{"arch": "vit", "model": "image classifier", "dataset": "rendered scenes of toy objects such as cars, trees, mugs and chairs", "train_examples": 97500, "image_size": 24, "crop_scale_min": 1, "horizontal_flip": false, "targets": ["count", "its colour", "light from"], "num_classes": [4, 12, 4], "norm": "layernorm", "norm_position": "pre", "activation": "quick_gelu", "head_dim": 32, "fused_qkv": true, "bias": "all", "qk_norm": true, "parallel_block": false, "moe": "top_k", "num_experts": 8, "moe_every": 1, "expert_mlp_ratio": 2, "experts_per_token": 2, "shared_expert": false, "patch_size": [2, 2], "layers": 14, "width": 192, "positions": "learned", "pooling": "mean", "mixing": "mixup", "loss": "cross_entropy", "residual_init": "none", "optimizer": "adamw", "lr": 0.0015, "beta1": 0.8, "beta2": 0.99, "eps": 1e-08, "grad_clip": 1.0, "steps": 6100, "batch_size": 256, "epochs": 16.0, "lr_schedule": "wsd_sqrt", "decay_fraction": 0.4, "final_lr_fraction": 0.1, "warmup_steps": 610, "weight_decay": 0.2}
Rows from block 2 of a small image classifier, named by matrix and row number. Rows with one number within an expert belong to one neuron, the router's apart. Each number is 128 + 24 x the weight over its row's rms, rounded and kept within 0 to 255. All counts start at 0.
After each expert's rows are labels from the 100 images, of 14848, where the router gives the expert most weight on average: "patch colour" is the nearest of a few named colours to the mean colour under the peak. Only what is clearly more common there than usual is listed. The data: rendered scenes of toy objects such as cars, trees, mugs and chairs. In brackets: how many of the 100.
# router: router (model.blocks.2.mlp.router.weight, 8x192), inputs 0-95
# up: expert up (model.blocks.2.mlp.up, 8x384x192), inputs 0-95
# down: expert down (model.blocks.2.mlp.down, 8x192x384, transposed), outputs 0-95

# expert 7
router.7 [ 97 118 135 113  87 130 148 134 103 157 126 103 122 101 103 129 114 103 169 126 112 162 107 122  96 153 142 114 174 123 115 109  99 140 145 125 117 104 127 106 108 150 154 137 113 136 131 112 129 118 176 111 158 123 134 119 126 142 153 148 122 148 167 118 123 123 159  74 145 126 142 134 161 178 116 133  93 102  93 117 121 182 165  89 102 130 139 131 149 149 152 148 175 107 138  96]
up.0 [188 143 122 122 168 123  97 149 115  55 149 137 114 142 150 117  98 116 108 128 137  83 143 144 128 132 130 150 107  87 126 124 151 129 119 138 129 131 123 177 180 117 108 112 128 130 130 122 119 115 110 150  61 119 167 138 149 127  95 100 136 109 117 132  94 126 104 151 128 162 108 141 112 101 147 126 169 151 164 144 115 125  73 143 132 136 122 110 109 126 105  96  93 168 119 117]
down.0 [113  97 128 110 140 115 128 154 128 135  92 130 116  99 112  99 100 130 110 129 171 134 131 110 118 139 150 165 129 115  90 162 130 118 119 144  72 153 173  83 118  96 159 112 127 111 159 132 120 136 134 132 135 103 152 142 115 137 104 159 133 117 124 109  94 160 142 158 123 129 134 165  81 115 119 113 123 145 126 133 162  83 119 127 183 143 153 173 143 154 125 121 130 140 105 146]
patch colour: brown (74)

# expert 4
router.4 [137  95 103 113 125 117 141 122 130 149  91 153  66 146 150 121 121 120 128 109 138 138 115 154 136 179 116 150 116 133 141 111  82 111 156  93  98 119 176  86 113 102 167 140  87 110 132 142 129 134  91 116 133 159 156 157 118 172 119 134 112  81 121 171 131 135 142 103 130 159 149 105 125 124 125 120 173  99 109 142 135  89  88 135 134 157 162 135 121 154 101 141  85 105 130 141]
up.0 [109 137 130 180 132 178  97 159 132 126 101 124 148 131 108 136 114 135 149 147 115 101 150 124 171 112 124 151 161  98 131 123 143 149 106 112 121 121  89 125 124 129 131 116 132 155 180 135 134 117 144 127 111 113 107 135 166 110 123 152 126 133 100  94 138 123 143 107  82 118 111 135 161 163 140  96  86 106 137 145 114 185 171  70 123 129 131 133 109 120 174 117 152 133 143  96]
down.0 [138 151 135 125 154 150 136 112 125 127 131 121 121  93 150 125 145 151 121 163 127 122 137 138 142  88  58 112 119 122 101 124 105 144 123 129 164  81 132 128 109 173  98 137 154 126 126 139 143 133 109 134 126 128 158 128 132 106 126 134 139 143 128 151 170 147 143 141 128  53 121 114 105 121 145 149 124 143 164 116 118 103 111 137 133  95  80 120 143  80 111 128 127 134 124 146]
patch colour: green (26)

# expert 6
router.6 [136 156  94 126 133 126  98 134 138  96 149 115 174 118 156 131 129  95 110 116 138 107  87 137 167 147 131 165 113 101  87 128 134 144  99 121 143 143 117 127 158  92  88 142 104 151 152 117 107  84 123 127  95 114 130 102 112 117 110 127 158 106 152 103 124 146 124 181  99 128 144 182 111 188 159 121 111 156 100 136 137 140 165 109 144 119 115 150 139 115 142 108 133 186 141 163]
up.0 [ 98  91 118 148 151 147 146 107 136 117  89 100  75 142 139 145 137 146 146 129 121 131 148 129 153 124 100 123 131 159 148  94  62 124 161  94 141  60 118  94 118 113 167  86 150  81 156 169 160 137 101  95 138 159 132 169 129 145 166 127 146 159 100 168 147 100 110 113 109 144 122 107 157 100 151  87 153  91 137 122 126 124 133 134  79  94 136 121 117 124 123 129 145 108 139 120]
down.0 [104 121 144 151 117 153 130  30 116 181 111 155 119 121 133 177 134 161 149 124 136 121 150 132 148 129  90 122 137 211 155 106 117 129 121  87 141 116 113 106 113 174 108 167  94 122 132 127 149 155 108  72 130 145 133 143  85 119 154 141 117 192  95 129 131 124 111 123 112 124 143  91 121 107  79 156 133 120 122 131 109 158 129 130 149 114 134 115 116 129  93 115 132 123 122 121]
patch colour: cyan (40); green (40)

# expert 3
router.3 [150 149  98 144 147 131 101 156  94 134 116 127 150 156 107 119  97 109 128 110 114  73 124 132 126  93 138 162 140 115 158 136 141 165 118 146 163 136 106 202 147 133 102 107 150 112 119 105 162 113 136 120 121  91 126 164 101  97 135 112 123 133  64 126  96 111 124 169 144 116 122 120 180 117 148 118 117 162 114 171 151 133 120 125 131 141 125 109 129 118 126 117 140 142  97 192]
up.0 [138 145 114 139 105 134 139 131 153 138 115 112  68 153 125 109 158 147 109 132  89 139 136 115 136  95 116 123  85 103  98 148 102 121 138 100 129  93 127 130 137  88 119 149 141 120 112 114 115 112 127 128 102 119 141 131 132 134 111 154 133 181 103 141  94 144 146 117  68 118 132 114 141 138 179  89 149  69 106 175 144 155 135  97 128 141 155  89  89 151 131  87  91 153 135 112]
down.0 [101 130 146 150 130 125 162 255 111 143 117  96 101 148 125  97 153 158 157 108 125 122 131 141 121 110 107 132 143  77 131 152 185 158 128 156 114 143 140 139 120 110  90  92 133 131 150 185  83 141 120 123 142  68 124 111  71 123 139 106 108 129 158 135 167 122 149 116 132 125 119  75 139 147 128 140 116 131 126 139 129 151 136 126 116 109 127 150 112 103 138 145 112 145 115 113]
patch colour: grey (56)

# expert 2
router.2 [140 140 111 155  85 135 112 115 170 103 141 133 142 159 139 135 160 146 131 109 117 135 138 108 149  87 137 105 103 159 127 127 111 130 132 127 134 138 107 132 143 109 128 114 137 147  96 145 145 133 144 151 163 147  95  88  78  94  87 141  99 147 147  84 105  85 115 135 141 167 133 120 112 108 104 147 111 132 139 117 107 147 132 158 147 104 124 108  81 104 153 108 152 144 171 112]
up.0 [122 114 141 148 122 130 121 132 122 108 151 180 106 145  99 167 129 115 120 120 121 150 145 163 118 118 117 126 105 129 125 148 151 169 153 124 146 141 131 139 125 118 164 138 111 130 120 115 117 112 140 128  99 156 151 125 152 157 142  90 123 146 128 156 181 137 150 136 122  68  92 128 146 148 139 102 110  94 144 152 134 159 166 135 114 157 137 101 123  80 107 163 129 137  84  79]
down.0 [134 184  79 129 109 130 103 143 166 158 115 165 116 130 143 105 177  86 108 143 150 125  96 118 174 157 120 137 123  96 144  99  99  93 166 124 144 149 157  85 131 154 161 188 120 137 111  82 128 107 147 102 106  84 156 117 135 100 127 147 114 128 112 143  98 148 145 122 106 109 167 134 131 143  73 128 129 139 147 144 160 132  79 144 129 140 140 123  81 157 101 108  92 123 121 142]
patch colour: purple (47)

# expert 1
router.1 [135 128 107 114 134 115 122 148 108 117 166 121 161 135 116 119 158 117 108 178 127 170 102 111 140 104 167 139 154 104 161 165 115 115 161 199 131 118 126 106 120 131 136 117 161 115 114  96 151 102 158 172 116 130 130  86 153 151 150 130 155 119 134 164 105  94 108  89 158 133 126 139 148  90 108 142 117 142 198 102 128 107 114 124 128 125 109 141 164 135 155 116 133 143 103 119]
up.0 [124 120 104 130  94 116 139 114 178 130 115 134  98 180 137 129 150 156  99 119 123  81 176 142 118 141 106 116 120 167 141 138 140 128 106  62 142 155 131 128 152 142 144 151 106 167 109 136 127 137 114 126 152 128 138 121 136 115  72 143  73 134 105  72 152 152 106 178 109 162 125 125 100 143 109 116 140 122 137 119 159 133 120 156 148 160 132 115  76 116 156 120 111 108 176  88]
down.0 [135 126 167 184 162 133  97 117 129 105 104 150 130  63 145 107 136 148 113 111 155  80 158  98 144 110 162 154 142 105 124 122 103 112 120 109 148 138 154 117 147 130 128 157 116 164 152 146 142 128  88 130 128 146 131 154 151  89 120 117 106 141  99  99 110 116 126 121  89 155 124 141 101 105 136 164 142 127 142 109  74 114  92 134 139 110 151 122  98  94 106 103 125 137 129 106]
patch colour: brown (70)

# expert 5
router.5 [146 149 142 125 170 127  91 149 114 108 151 109 182 142 148 121 130 134 146 141 121 109 124 128 113 143 123 134 114  98 123 101 179 133 113 187 128 122 108 138 117  96  82 118 126 116 172 144 116 101 129 138  64 124 143 135 152 138 100  98 175 106 131 139 150 114 122 117 114 112 134 138 132 141 134 122 160 136 147 121 104 156 149  99 117 121 145 124 129 114 147 157 117 178 125 100]
up.0 [149 154 142 139 117 144 101 115 136 122 131 100 130 119 139 123  90 118 135 113 128  95 149 120 131 116 113 128  84 123 132 149 131 161  96 102 136 152  73 153 149 148  92 157 111 155 201 134 104 125 102 143  88  88 123 171 103 122 136 126 108 118 113 134 137 111 105 185  81 162 135 137  90 136 139  68 151 163 115 158 137 141 156 150 114 136  99 169  87 115 122 170 142 130 135 133]
down.0 [120 119 160 143 151 111 143 139 123  81 121 125 200 137 126 135  97 176 131 124 164 119 107 154 142 116 129 137 111 142 131 164 119 143 142 126 105 122 162  75 112 110 114 127 132 106 114 137 129 177 111 202 118 138 151 147  94 124  99 147 127 119 190 107 143 137  67 146 146 152 102 101 143 155 133  99 121 153 141 133  93 117 136 149 125 112 136 133 149 114 115 126 138 140 169 156]
patch colour: pink (43)